{
  "encoder_arch": "conformer",
  "model": "audio captioner",
  "dataset": "struck, bounced, scraped and rolled objects made by modal synthesis",
  "train_examples": 78125,
  "gain_aug_db": 10,
  "time_shift_ms": 50,
  "input": "waveform_16khz",
  "tokenizer": "word",
  "vocab_size": 50,
  "encoder_norm": "layernorm",
  "encoder_activation": "swiglu",
  "encoder_mlp_ratio": 2.67,
  "encoder_head_dim": 16,
  "encoder_fused_qkv": true,
  "encoder_qk_norm": false,
  "encoder_inner_norm": false,
  "encoder_wave_strides": [5, 2, 2, 2, 2, 2],
  "encoder_subsampling": 4,
  "encoder_layers": 12,
  "encoder_width": 128,
  "encoder_positions": "sincos",
  "encoder_kernel_size": 15,
  "fusion": "prefix",
  "label_smoothing": 0.05,
  "decoder_width": 192,
  "decoder_layers": 6,
  "decoder_norm": "rmsnorm",
  "decoder_norm_position": "pre",
  "decoder_activation": "gelu",
  "decoder_mlp_ratio": 2,
  "decoder_head_dim": 64,
  "decoder_fused_qkv": true,
  "decoder_bias": "none",
  "decoder_qk_norm": false,
  "decoder_parallel_block": false,
  "decoder_inner_norm": true,
  "decoder_drop_path": 0.1,
  "decoder_positions": "learned",
  "decoder_prefix_bidirectional": false,
  "decoder_connector": "mlp",
  "decoder_tie_embeddings": true,
  "init": "torch_default",
  "residual_init": "none",
  "optimizer": "adamw",
  "learning_rate": 0.0012,
  "beta1": 0.9,
  "beta2": 0.99,
  "eps": 1e-08,
  "max_grad_norm": 5.0,
  "ema_decay": 0.99,
  "max_steps": 5300,
  "batch_size": 128,
  "epochs": 8.7,
  "lr_schedule": "step",
  "warmup_steps": 100,
  "weight_decay": 0.3
}
Rows from block 9 of the audio encoder of a small audio captioner, named by matrix and row number. Rows with one number belong to one neuron. Each number is 128 + 24 x the weight over its row's rms, rounded and kept within 0 to 255. All counts start at 0.
After each neuron's rows are labels from the 100 clips, of 14976, where the neuron reaches its largest size: "top examples" is what is common among them. Only what is clearly more common there than usual is listed. The data: struck, bounced, scraped and rolled objects made by modal synthesis.
# gate: first MLP gate (encoder.blocks.9.ff1.gate.weight, 336x128), inputs 0-127
# fc1: first MLP up (encoder.blocks.9.ff1.fc1.weight, 336x128), inputs 0-127
# fc2: first MLP down (encoder.blocks.9.ff1.fc2.weight, 128x336, transposed), outputs 0-127

gate.74 [162 122 127 144 146 171 134 150 123  93 125 147 166  83 129 141 100 149  89 132 106 116 146 151 124 133 106 121 180  84 181 120 124 132 109 122 122 107 113 106  59 175 157 125 133  75 153 152  91 126 161 115 145 131 124  92 161 146 141 111  90 131 101 144 175 118 118 138 110 122 147 151 148 142 130 143 129 134 128  84 132 135 131 165 136 130 119 143 145 117 127 139 129  93 190 142 139  99 119 118 109 122 135 163 150 120 152 114 131 124  99 124 119 140 132  99 153  98  85 127 145 144 159 133 124  90 173 165]
fc1.74 [114 123 100 101 141 168 139 113 128  91 158 168 123 132 143 122 110 154 127  96 138 106  88 114 150 170 120 129 105 135 119  92 113  62 101 156 117 167 158 144 138 107 122  94 157 101 120 117 110 117 151  89 160 190 132 140 126 112 142 150 114 111 153 136 146 172 112 133 147 139  97 173 153 108 138 165 126 116  79 108 141 133 126 160 112 155 151 135 118 114 148 132 129 153 119 130 107 132 131 114 139  50  98  75 107 150 147 125 135 145 134  91 129 146 148 129 119 144 118 138 111 123 125  86 125 101 145  92]
fc2.74 [123 149 147 126 143 135 142 121 166 136 145  97 119 180 138 154 128 126 132 128 124 153 115 146 146 105 137 145 144 121 127 153 146 189  92 140 137 148  98 145 149 135 128 176 130 153 168  70 124 100 186  85 172 160  79 117 146 141 109 126 109 142 135 110  68  92 159 121 146 143 145 122 134 115 103 107 123  92 119 140  96 132 119 127 121 139 110  97 115 145 132 132 160 147  76 150 171 111 123 109 107 136 122 149 116 103 181 119 139 102  99 116  99 103 118 102 136 138 129  95 161  93 106 126 124 160 112 147]
top examples: bouncing

gate.287 [124 149 151 144 115 156 154 130 111 128 149 137 108 120 116 136 166 113  86 114  89 132 127 150 111 134 136 161 121 145 171 142 122 122 146 144 133 107 136  92 175 139 107 109 135 118 117 154 142 137 100 127  87 100 174  79 141 126 156 110 108 147 131 162 163 119 170 146 103 123 147  97 128 119 103 100 154  69 173 113 145  95 132 119 115 135 118 177 128 156  88  92 145 124 135 152 141  89 179 129 169 142 144 102 124 153 117 118 119 135 152 109 106 118 121 126 144 114 125 101 147 189  86 147 129 119 127  75]
fc1.287 [116 136 114 110 111 122 165 129  86 161 131 107 147 152 146 111  62 129 122 114 104 128 162 117 121 103 142 151 111 115 118 161 127 111 153 141  97 137 163 134 129  91  98  65 125 153 158 107 105 114 135 135 168  99 122 156 137 144 136 133 124 129 154  99 133  92 124 116 176 120 175 121 129 145 121 147 141 123 137 141 152 137 109  84 112 118 172 123 145  50 140 106 145  89  90 150 122 148 123 126 125 109 102 120 108 144  99 142 124 103 102  84  90 165 124 128 125 184 142 149 124  97 118 145 121 156 134  99]
fc2.287 [173 114 155  78 150 145 108 150 130 160 103 128 119 160 144 122 168 129 155 147 111  77 104  95 137 103 109 179 136 129 141 161 144 133 109 124  83 127  79 150 145 113  73 100 150 117 120 124 151 145 172 143  55  97 165 121 147  85 131 136 171 141 173 130 120 151 172 152 116 147 122 128  59 122 116 124 128  94 141 122 115  92 115 118 138 133 129  92 155 129 144 127 109 125 127 154 122 138 113 134 130 163 114 117 116 116 126 129 134 162 133 152 136 104 121 159 125 148 104 121 116 140 112 122 127 145 139 161]
top examples: bouncing; steel-like damping; shape: string

gate.192 [154 136 129 170  95 150 119 155 115 116 147 146  83 120  97 138 119 101 106  77 138  74 127 150 126  88 126 120 140 111 106 126 117 138 106 128 151 151 147 130 115  95 132 137 119 136  89 100 181 133 119 176 120 111  97 139 115 101 152  83 117  97 171 139 132 152 104 131 118  94 139 135 153 126 167 129 127 125 175 116 109  91 108 146 125 115 121  99 124 117 111 167 164  90  98  91 134 119 128 135 146 166 142  87 128 129 122 112 137 172 132 124 122 104  89 150 112 136 164 175 180 107 130  87 104 124 130 142]
fc1.192 [221 132 120 126 155 163 164 118 112 118 102 119  73 121  90 134 121 146 170  95 138 143  90 133 144 150 159 129 132 117 169 120 115 134 152 141 143 100 142 139 121 120 152 101 142 138 120 130 115 131 144 154 105 111 161 135  94 161 137 150 132 153 152 118 172 118  99 105 127  95 154 167 110 156 146 157 111 152 169 132  75 128  91 172 111  82 124 101 142  99 133 123 146 158 106 120 129 153 128 133 118 162 103 127 143 119 117 127 151 105 145 131 153 106 102 142 124 112 105 159 136 155 153  93 125 141 166 143]
fc2.192 [149 133  88  73 118  88  85 143 126 104 155 118 101 133 113 118 145 131 179 138 110 182 150 150 103 118  70 125 107 164 175 145 130 130 135 141 110 127 143 122 158 100 122 139 124 145 140 128 158 114 161 114 146 112 136 132 151 135 153  91 117 128 155 121 141 142 153 110 146 127 147  78 122 118 108 142  93 140 151 139 127  94 107 186 133 107  86 149 135 102 119 158 107 134 178 139 143 128 165 147  97 152 165 126 124 136 131 114 134 119 116 107 142 174 113 145 152 126 126 105 141 204 148 138  98 142 138 118]
top examples: rolling

gate.269 [ 77 117 132 137 129 132 106 138 124 124 147 141 118 136 153 111 158 151  96 125 132 103 120 183  82  89  96  97 142 158 146 125 105 133 180 123 117 118  81 119 153 104 135 121 126 147  86  86 123 137 123 183 105 109 115 160 114 117 149 138  82 125 134 107  74 192  98  92 122 127 122 109 136 166  99 108 144 140 132 138 112 117 172 138 109 148 157 148 142 150 108 132 118 101 145 121 165 109 113 104 114 116 123 135 177 126 149 141 126 148  91 132 111  95 139 130 104 161 151 127  75 142 132 108 122 109 118 154]
fc1.269 [172 116 112 122 127 116 126 134 152 119  88 137  80 118  91 124 124 169 170 155 126 136 100 117 128 125 122 140 123 149 103  94 158 109 143 127 121 124 120 136  84 118 149 111 108 129 114 155 115 130 168 121  95 122 166 118 149 102  99  94 121 109 147 100  99 107 140 132  76 143 115 156 122 124 101 116 122 153  92 123 130 126 157 149  87 138  81 111  88 127  92 137 191 135 185 109 162 119 150 120 190 142 100 166 116 128 142 132 131 136 135 135 141 134 145 114 153  99 129 112 112  80 121 162  90  97 108 108]
fc2.269 [122 124 129 115 116 150  91 106 140 147 157 160 111 102 115 140 148 152 118  92 110 150 116  87 122 108 137 119  96 193 141 138 127 105 143 145  98 140 111 169 185 152 143 103 133 110 113 123 139 110 113 157 121 105 114 103 126 126 122 120 122 123 139  99 122  86 164 113 100 146 184  96 139 111 129 105  91 143 149 167 143 131 110 158 155 110  87 138 152 147 157 114  98 151 146  90 151 132 134 128 196 149 126 136  83 120 122 149 118 124 134 149  85 140 146  84 169  82 110 116 110 132 149 120 158 142 157 132]
top examples: scraping

gate.274 [145 113 160  87 118  75 135  91 123  83 113 147 117 141  96 116 171  80 150  99 134 124  97 153 123 152 154 112 142 145 104 112 141 123  88 140 136 131 133 160  75 129 116 102 168 162 159 113 125 152 124 135  87 123 116 131  95 112 100 132 119 119 163 101 151 184 158 127 161 120 131 153 117 117 137 154 108 142 145  69  94 154 161 131 143 122 145 100 118 111 156 124 101 103 104  97 145 144 156 133 162 103 126 157 118 142 102 140 152 116 134 107 115 139 162 172  97 102 155  99 155 128 124 105 138 147 126 134]
fc1.274 [139 119 128 144 140  93 171  79 148 129 134 130 128 172 126 135 143 100 119 111 133 110 131 152 137 113 171 150 126 161  77  88  87  92 126 131 132 147 124 135  77 138 144 123 166 170 144 125 121 185  95 121  83 127 131 174 104 117 112 112 119 131  99 106 135 130 145 123 175 133 129 114 128 132 154 135 126 157 145  89 121 123 128 135 145 112 131 127 102 110 164 133 116 122 141 160 127 156 114  92 165  52 107 131 103 133 144 120 130 134 129 105 127 128 158 160 139 100 157 161 118 105 126 146 188  96 149  97]
fc2.274 [123 127 113  74 129 103 110 123 141 111 113 138  78 145 129 164 157 108 139 106 153 124 130 173 107 147 153 110 142 172 135  82 160 115  90 102 177 164 155 122 113 148 119  83 162 163 138 115  99 156  99 156 104 146 150 146  66 116 109 180 139 122 167 104  97 145 136 130 144 111 125 129 137 136 127 141 164 113 109  81 109 140 144 134 169 155 170 130 116 121 163 125  94 127 138 134 114 146  96 123 156 114 140 129 115 126 132 127 123 145 151 105 143 141 134 131 140  92 160 118 115  95 106 136 139 114  96  81]
top examples: bouncing; striker: soft; rubber-like damping

gate.167 [120  95 127 126 134 125 158 135 114 110 162  83 133  78 141 128  79 162 159  86 162 140 126 156 126 139 136 161 123 120 137 157 105  98 102 105 123 104 143 118 132 184 150 164 165 127 136 100 125  89 121  91 142 167 106  79  95 146 143 133  86 149 124 134 162 147 139 131 129 133 136 111  98 111 131 126 142 109 134 126 102 122 130 134 144 151 117 117 147 110 113 163 160 150 140 130 130 140 144 138 154 180 139 141 102 109 168 122 147 133 115  90 132  99  72 119 109 146 124 135 141 187 154 108 170  86 103 147]
fc1.167 [ 63 159 200 125 119 140 161 133 163 129 134 108 145  95 105 174 102 104 160 124 109 114 123 107 148 121 121 131 143 110 138 136 120 116 146 149 143 130 156  94 166 141 141 129 141 116 148 116 141 146 106 112 118 137 149  95 113  78 134 148 167 150 172  92 127 127 116 142 102 145 112 117  95 141 130  93 102 139 155 120 138 109 147 106 128 148 134 153 147 133 124 121 152 108 127 114  66 130 109 140  92 138 137 120 121 160 147 154 127  72 130 109 135 121  90 123 112  77 164 103 110  91 145  86 142 132  85 159]
fc2.167 [122 157 103 103 137 127 106 128 103 123 166 130 120 167 148  92 101  91 154 136 143 163  87 168 144 111 123 100 122 141 126 134 149 126 144 141 143 145 123  99 133 127 118 147 147  84 102 174 130 133 135 126 191 118 156 103 117 178 137 103 150 134  91 163 143 118  58 127 130 132 117 200  92 111 112 122 137 106 138 106 166 133 107 127 142 160 122 114  94 118 153  83 144 122 117 109 126 142 121 109 131  99 127 100 166 112 129 103 157 132 123 136 122 148 136 158 165 137 147 153 107 106 130 144 117 165 110 179]
top examples: rolling; large; thin (high-pass)

gate.246 [148 165 132 102 144 146 151 112 129 170 149 122  91 139 145 135 123 141 134 132 161 115  98 139 136 155 128 115 135 151 109  93 136 138 151 141 109 127 138  99 117 129  86 197 114 144 125 132 153 126 163 139 147 155 160 106 185 132 120 123 164 112 136 123 107 101 104  95  84 134 152 166 131 144 128 132 137 106 126 172 178 110 164  71 119 113 119 136  88 147 123 134 126 152 109 122 143 145  87  99 111 137 107 168  85 132 147 149 158 125 162 176 148 132 148 161 180 137 170 139 108 123 127 137 154 141 114 114]
fc1.246 [140  99 118 154 108 147 138 127 136 107  80 135 140 119 126 130 139 146 121 128 127 143 135 134 112 191 163  96 131 145 134 133 120  91 155 122 121 120 133 159 165 151 123  94 129 117 139  88 122 122 147 200 155 131 128 148 148 109 126 148 174 115 127 159 167 132 174 123 145  76 109 129 133 129 117  86 120 168 163 167  76 117 141 137 122 127 108 112 147 135 119  92 114 146  79 123 130 144 126 145 135  98 159 113 113 121 145 151 110 136  63 128 137  64 173 140  79 123 123 119 129 131 161 143 112 133 145 120]
fc2.246 [127 118 116 143 145 141 128 134 148 143 131 124 163 111 153 134 147 176 118 121 156  75 102 144 130 137 108 114 138  81 136 172 134 118 134 114 105 150 150  79  83 149 128 110 101 101 165  50 130 171 185 164 150 132 119  78 132 135 119 153 150 112 118 123 121 139 100 144 130 116 116 106 141 139 140 144 115 135 114 152 146 158 141  93 139 121 151  95 132 114 105 117 112 136 145 139  94 127  99 155 128 112 125  44 124 101 108 103 142 136 115 124 161  95 110 155  99 110 139 106 160 115 130 147 103 154 104 120]
top examples: wood-like damping; repeated hits

gate.5 [139 138 145 113 146  99 117  98 149 151  99 108 102 114 161 114 118 119  90 132 101 161 140 171 166  83 130  77 138 116 154 143 139  97 126 136 121 124 167 118 128 140 122 131 142 131 183 129 116 139  80 120 146 120 134 108 117 137 129  96 148 119 117 108 135 113  84 114 130 116 159 114 141 133 107 107 131 115 204  89 127 130 150  90  90 113 148 171 140 175 142 112 132 150  96 152 103  83 126 133 170 117 124 174 134 115 117 146 116 138 120 123 112 139 118 152 117 104 149 100 141 154 134  96  85 178 104 163]
fc1.5 [ 77 102 149 159  99 161 116 169 141 145 113 121  89 134 127  96 141 153 113 147 151 106 124 148 119 120 179 126 120 168  99 151 153  87 127  79 114  92 119 141 160 133  84 113 131 162 104  97 161 124 124 153 113 111 123 104  89 141 142 134 157 125 123 119 133 142 153 109 107 113 117 138 101 147 113  88 124 162 117 114  87 113 124 152 147  96  83 124 114 153  92 135  95 163  59 124 152 129 142 124 112 107 150 126 137 103 102 113 132 160 133 166 134  86 118 139 149 140 154 169 133 137 108 128 112 113 134 169]
fc2.5 [119 134 130 170 107 133 151 166 150  79 140  79 139 176 126 137 132 127 125 156 100 127 128 122  91 158 175 179 118 113 136 135 116 150 149 150  90 120 106 133 106 112 114 118 143 176 164 126 130 150 118 103 106 132 153 138 153 123 107 119 101 134 154 133  92  62 153 101 160 114 104 153  87 134 153 107 139 141 199 134  94 138 130 118 137 110 150 156  91 106 112 125 127 121 123 158 125 142 149 102 175  92 103 119 115 128 140 127 140 101 104 123 136 114 133 143 123 112 134 125 166 175 162  96 102 115 124 140]
top examples: bouncing; steel-like damping; shape: string

gate.66 [136 138  89 116 101 107  96  98 107  87 137 126 136 159 158 126 112 109 152 139 183 115 165 126 145 134 125 117 135 162 161 135 146 154 162 130 126 143 136 174 165 140 124 129 134 170 104 122 135 143 118  87 143 138 141 127 126 194 113 133 138 125 150 131 132 160 103  82 111 142 150  78 110 105 113 127 146 112 103 114 144 137 117 132 117 137  95 130 118 156 160 130 148 106 141 114 129 172 124  95  90 147  94 188 119 124 114 108 135 109 174 111 124 176 125 142 152  77 128  92 119 137 135 120 110 192 141 141]
fc1.66 [ 93 109  97 114 146  94  97 147 145 120 179 144 121 124  97 110 113 137 134  87  99 110 181 136 129 185  91 158 138 132 147 148 121 167 136 144 145 151 121 148 123 123 148 121 116 132 119 103 154 166 141  95 127 140 113 151 150 164 155 132  74 141 128  93 117 128 104 124 153 111 142 103 115 147 140 115  95 106 128 140 131  84 104 146 113 136 144 115  99 161 111 116  94 127  63 160 146 103 106 123  89 124  96 112 152 144 143 117 127 160 139 181 126 143 112 114 109 139 147 131 133 163 193 154 104 151 137 126]
fc2.66 [142 114 113 126 118 128  91 117 202 109 116 126 129 167 146 167 124 168 137 113 143  81 166 134 168 179 135 122 136 168 152 116 113 153 114 122 105 160 106  99 134 124 110 128 123 119 117 110 133 115 142 128  74 132 142 111 114 133 122 130 178 154 142  96 109 155  98 117 131 119 105 133 129  96 113 164 167 141  76 123 130 125 159 115 126 133 144 168 103 138 145 110 161 130 147 142  96  73 130 149 106  88  90 123 125 136 141 145 128 137 116 154 160 104 129 118 145  70  99 150 149 111 121 129  94 127 110 175]
top examples: wood-like damping; large; shape: membrane

gate.299 [128 103  86 151 152  99 151  99 143 168 120  86 135 137 116 107 119 126 177 146 105 135 144 112  88 143 134 121 133 132  84 146 124 100 142 120 141 127  93 142 160 110 108  94 195 119 127 132 127 113 117 146 124 129 149 126 129 131 154 110  94 135 155 128 120 115 200 139 104 136 130  73  86 120 132  95 122  94 173 131 122 121 142 124 108 145 133 139 127 144  81 115 123 103 161 162 149 108 163 147 167 117 122 103 105 120 173 122  85 107 110 162 113 130 129 110 169 149 120 117 152 188 124 134 148 145 134 145]
fc1.299 [140 130 158 136  92 147  90 140 135 143 107 164 105 151 117 125  82 125 159 139 121 133  91 117 123 110 132 139 157 150 165  74 165 104 108 153 151 124 140 136 157 105 105 125  98  91 132 125 135  96 130 127 166 118 131 110 109 112 157 115 136 127 114 153 140 120 162 141 130 119 132 126 105  67 127  97 182 162 107 118 102 130 132 200 140 102 109 112 190 148 194 133 141 117 133  94 109 110  91 152  87 153 122 146 152 136 151 115 152 143 134 134 147 152 132 122 110 158  96 140 113 138 161 120 108 142 132 120]
fc2.299 [ 99 140 137 125 133 121 154 129 147 132 100 117 144 136 130 109 110 144 116 173 131 172 114 148 121 229 146  92 117 144 132  87 118 132 144 132 143 103 134 131  79 133 135  65  85 160 139  90 134 115 115 112 177 127 140 127 127 143 132 123 104 133 118 125 104 116 112 122 118 139 101 176  84 121 121 126 163 120  90 143 155 161 140 129 115 121 127 183  96 144 110 121 155 125 126 151 147 124 142 106 140  92 137 160 172 135 132 164 127 119 112 117 143 151 178 124 161 104 155 115 131 120 168 113 137 162 108 144]
top examples: rolling

gate.165 [173 132  74 121 104 117 145 108 153 149 146 103 110 153 147 115 157 139 121 170 149  89 117 119 143 115 134 139 158 105 119  99 144 150 145 133 142 141 151 167 120 121 159  95 142 147 129  91 106 117 114 127 112 130 141 159 158 100 157 161 112 135 129  99 125 146 150 141 171 135 130 121 111 118 148 166 139 139  99  93 130 125 116 114 136  85 118 106 158 160 184 143 109  97  96 151 118 121  97 136  63 120 110 105 174 135 143 135 140  94 140  85 152 142 131  78 112 183 104 104 136 127 125  84 137 123 158 115]
fc1.165 [156 127 111 147 130 185 148 103 109 124 117 159 152 134 136 128 102 101 151 145  69 116 120 168 112 105 150 129 160 110 141  96 103 126 159  95  97 119 105 148 118 131 171 107 120 147 132  95 160 114 105  77 136 129 136 126 132  96 140 152 107 150  96 126 153 102 101 117 170 161 139 131  94 144 130 136 124 134 146 182 104 126 123  70 167 127 149  94 143 175 114 137 144 108 116 143 184 156 167 120 124 128 111 133 131 104 140  93 105 124 113 138 128 122  97 171 111 112 145 103 115 144  96 110 126 127 176 134]
fc2.165 [147 109 124 124 133  67 133 158  78 111 140 108 181 117 137  62 109  87 139 127 144 123 124 156 140 164 129  99 129  90 139 160 139 173 124 137 136 140 120 194  96 101 119 139 130 118 167  98 175 127 137 136 134 111 140 183 110 145 158 139 118 144 132 145 169 151  94 136 129 118 130 135 100 131 131 120 107 153 117  85 145 128 110 105 138 161 168  73 174 125 109 131  97 122 126 125 136 138 136 102 128 145 138 106 119 131 107 143 138 140 129  88 136 177 107 135 142 151 115 120 133 166 128 106 101 117  97 123]
top examples: rolling; thin (high-pass); clipping; text has "clipped"

gate.132 [ 93  88 127 151 118 149 152 164 125 113 142  71 125 151 120 150 103 113 145 114 170 103 110 151 118  99  78 128 147 110 123 120 133  89  89 113 135 119 139 156  60 131 102  98 101 157 133 146 146 109 102  99 103 125 135  84  98 112 138 126  91 127 108 127 101 122 150 131 132 147 121 134 199 147 118 153 106 126 104 149 163 126 127 117  96 116 146 121 107 123 111 134 164 141 128 129  64 127  90 106 108 108 110 145 128 116 172 105 148  94 133 156 103 146  96 124 115 150 140 122 110 163 143 117 110 153 134  86]
fc1.132 [127 129 133 103 126 145 116 187  98 148 118 120 163 112 130 117 127 128 119 164 124 145 120 134 148 121  79 127 102 149 117 130 120 104 144 124 145 119 149 147 129 140  86 111 110 117 157 125 121 144 162  91 153 105 145  96 111 112 125 133 141 123 130 124 141  85 136 147 154 167 154  98 154 113 116 121 168 120  88 112 129  85 135 123 148 107 117  45 159 126 133 158 129 111 120 152 110 140  98 133 147 100  78 113 116 139  93 107 132 109 166 107 133 117 199 122 131 113 153 135 101 168  53 102 102 134 125 112]
fc2.132 [160 123  97 132 103 104 134 133 152 151 109 117 131 139 146  87 149 148 156  82 104 114 171 127 141 157 118 133 120 192 135  98 133 133 140 160 161 117  97 122 139 111  97 117 104 107 150 104 103 143 172 107 151  87 122 135  54 102 112 137 108 128 126 103 105 139 166 123 171 141 138 130 180 111 125 166 145 130 143 109 102 118 139 159 161 130 132 135 100 125 132  96  73 122 137 178 100 157  94 127 111  99 123 119 147 125 113 144  59 112 142 126 143 136 150 140 157 118 114 139 144 132 144 117 103 107 115 126]
top examples: rolling; rubber-like damping; pink noise

gate.105 [134 147 144 119 126 112 173 126 107 114 126 103 133 125  98 156 145 125 104 128 106  84  99 136 142 125 114 113  98 141 108 125  78 110  92 178 111 143  95  58 123 130 114 122  89  95 144 161 147 141 125 128 180 110 112 139 111 105 120 117 126 136 126 119 123  81 124 133 170 129 107 153  83 102 131  95 127 143 123  96 160 135 145 134 106 128 171 128 119 139 135 152 118 159 173 176 136 132 148 110 117 140 123 110 138 143 172 148 161 108 125 171 113 147 120  81  83 146  86 104 110 132 149 146 126 167 164 126]
fc1.105 [121 124 137 162 105 132 135  90 137 143 118 141 129 105  95 141 119 131 143 116 124  85 119 119  88 117  89 176 158 145 128 125 131 124 138 123 143  95 137 132 140 132 157  91 100 127  99 128 137 160 129 133 119 132 111 134 104 117 167 115 105 124 116 124  53 159 140 159 155 130 138 136 149 125 153  81 131 131 120 156 112  91 137 111 144 173  97  67 141 171 112 112 109 109  82 136 169 137 104  93 158 131 125  89 124 117 144  91 149 135 159 147 142  69 140 187 104 118 154  89 123 143 141 143 123  94 129 118]
fc2.105 [135 124 149 151 104 136 105 162  92 121  96 106 125 111 121 112 134 118  95 146 137 170 158 154 115 148 124 113 129 132 149 142 146 101 119 156 131 136 102 153 133 108 132 135 170 154 138 139 142 103  24 157 149 122 119 145  73 164 137 130 127 130 121 185 173 116 125 108 156 124  91 141 125 154 165 118  88 119 102  97 123 127 102 138 135 125 103 139 153 104  93 116 160 115 127  86 168 116 159 119 171 120 118 139 103 138  87 103 136 125 136 147  74 139 105 150 141 128 137 127 108 146 127 135 136 126 168 146]
top examples: scraping; text has "noise"

gate.128 [178 147  84 103 143 119 127 137 161 161 142 101 137 113 108 122 142 122 125 160  65 173  99 135 123 105 137 120 156 114 124 127 157 118 160 127 106  94 148 126 145 140 120  79  98 113 159 151 113  99  93 144 117 102 117 110 154 109 126 127 118 130 148 163 135 134 155 139 144 116 102 122  93 149 155 125 132 101 160 132 107  96 164 151 130 124 158 138 124 165 104 136  90 125 139  94 100 116 165 127 158 131 142 126 137 112  98 122 135 129  70  79 118  99 120  64 125 139 125 140 166 157  89 125 177 151 127 142]
fc1.128 [141 107 121 101 166 116 174 101 123 121 159 126 159 112 125 123 175 125 152 136 104 101 113 147 122  69 134 153 131 150 115 173 154 141 176  95 126 141 137 145  88 125 152 124  84 132 124  91 135 130  90 124 110 173 124 122 158 125 108 133 145 149 116 114 111 136 132 144 151 154 124 123  89 133 146 122 136 117 136 148 158 139 157 114 157 162 156  97 131  99  92 113  91 126 130 122 133 142  64 147 127 148  83 113 131 132  96 163 111 132 149 176 147  92 153 149  89  74 146 106 121 120 145 131 133 177 126 130]
fc2.128 [ 98 129 114 127 126  73 130  89 103 141  76 130  92 160 166  90 161 136 148  95 131 119 102 131 152 114 120 139 122 158 101 176 131 162 125 107 112 147 133  63 134  99 126 136 122  89 145 143 147 148  95 123 130 106 103 159  87 124 136 116 184 118 113 144 166 154 147 134 137 127 112 131 123 119 134 139 111 152  89 126 140 147 123  95 134 138 125 131  96 112 134 144 154 147 140 140 110 121 133 130 102 109 119 138 158 134 165 124 183 123 140 106 152 131 188 153 106 164 124 129  79 106  85 140  81 124 117 116]
top examples: rolling; medium; string

gate.256 [144 125 131 112 152 146 122 174 172 135 150 100 129 156 100 120 125 135 160 117  79 101 150 151 146 115 142 109 146 123 158 156  93 147 122 140 144  92 141  89 162 146 110 126 136 128 137 104 116 144 137 115 131 141 132 102 162 111 175  90 153 158 114 127 117 170  91 118 150 110 161 134 102 121  99 155 106 139  98 195 130 117 147 116 124 153 162 132 118 146  96 147 122 111 109 133 132  80  98 122 129 117 135 141 127 118 167 129 134 139 152 116 176 148 115 160  55  99  90 156 121 108 167 163 141 137 101 121]
fc1.256 [165 104 103 136 113 125 162 113 111 131 123 129 125 122 137 130  93 140 100  96 137  99 127 126 134 172 111 121 106 137 130  82 121  95 126 151 108 167 103  97 142 123 136 125 122 132 114 117 104 151 176 139  93 125 127  97 133 153 116 140 168 111 112 109 176 109 115 148 126 128 119 146  97 103 197 122 145  75 107 104 181 134 134 121 146 138 178  72 106 129 134  73 125 101 127 118 184 112 148 123 115 115 126 141 108 146 128 121 163 129 131 132 134 158 119 128 138 153 187 112 117 100 161 124  80 125 103 102]
fc2.256 [138 174 160 116  97 161 121 134  82 138 128 126 102 125 130 105 134 122 144 141  98 185  76 136 136 128 141 112 130 107 123  83 143 125 103 108 132  69  95 170 132 131 138 119 162 138 144 120 138 120 114 131 163 107 139 162 149 144 114 139 146 126 110 128 123 129 153 133 107 102 150 122  96 156 122 103  94 141 107 119 157 130 108 158 137 135 114 126 171  87 117 131 148 107  91 160 110 102 113 155 172 169 117 182 153 136  90 151 132 144 127  95 146 134 179 139 137 116 136 128 127 138  70  86 115 116 171 149]
top examples: bouncing

gate.37 [123 161 160 104 132 123  71 153  78 107 137 106  80 144 139  97 112 148 170 110 129 127 119 132  94  89 112 137 126 149 139 148  96 126 136  94 108 104 125  86 156  76 105 107 106 105 128 121 160 111 134 120 136  82 142 108 109 141 119  77 139 116 131 115 172 145 141 127 120 121 159  84 118 123 145 119  80 142 127 125 127 139 110 184 133  87 142  92 143 136  90 129 169 134  91 114 169 142 165 170 132 180 136 136 144 121 110 128 116 127 134 123 142 145 136 153 108 136 152 110 157 168 139 120 113 140 111 134]
fc1.37 [127 120 112 109 126 157 123 130 153 115 143 120 139 136 125 111 108 110 130 128 137 129 140 140 148 123 113 106 151 147 172 104  96 142 141 137 168 151 178 165  98 102 128 147 128 134 133  79 141 125 142 162  91  97 123 126  92  97 150 106  92 111 156 135 131 197 146 120  90 110 159 123 145 136 173  90 147 106 144 146 147 136 128 128 116 116 140  62 163 204  81 111 124 105  98 136 108 116 103 125 122 114 136 146 128 101 113  89 124 120 111 113 161 136 136 196 126 126 161 123 117 125 137 102 101 132 150 135]
fc2.37 [147 153 162 111 142 125 123 176 110 144 130  83  87 126 104 113 156 155 116 105  83 124 161 161 125 134 147 146 128 146 168 128 119 111 132 145  85 138 146  73 164 128 140 121 155 129 148 147 141 146 131 129  84  73 113 137  81 102 103  94 130 150 149 121 163 115 146 116 173 139  99  99 124 152 165 118 135 121 160 103 106  89  91 116 147  99 134 137 123 132 132 123 136 125 153 128 122 106 136 139 154 138 138 124 130 118 135 130 171 157 132 151 130  67  91 110 100  89  95 126 100 165 122 166 131 104 157 127]
top examples: rolling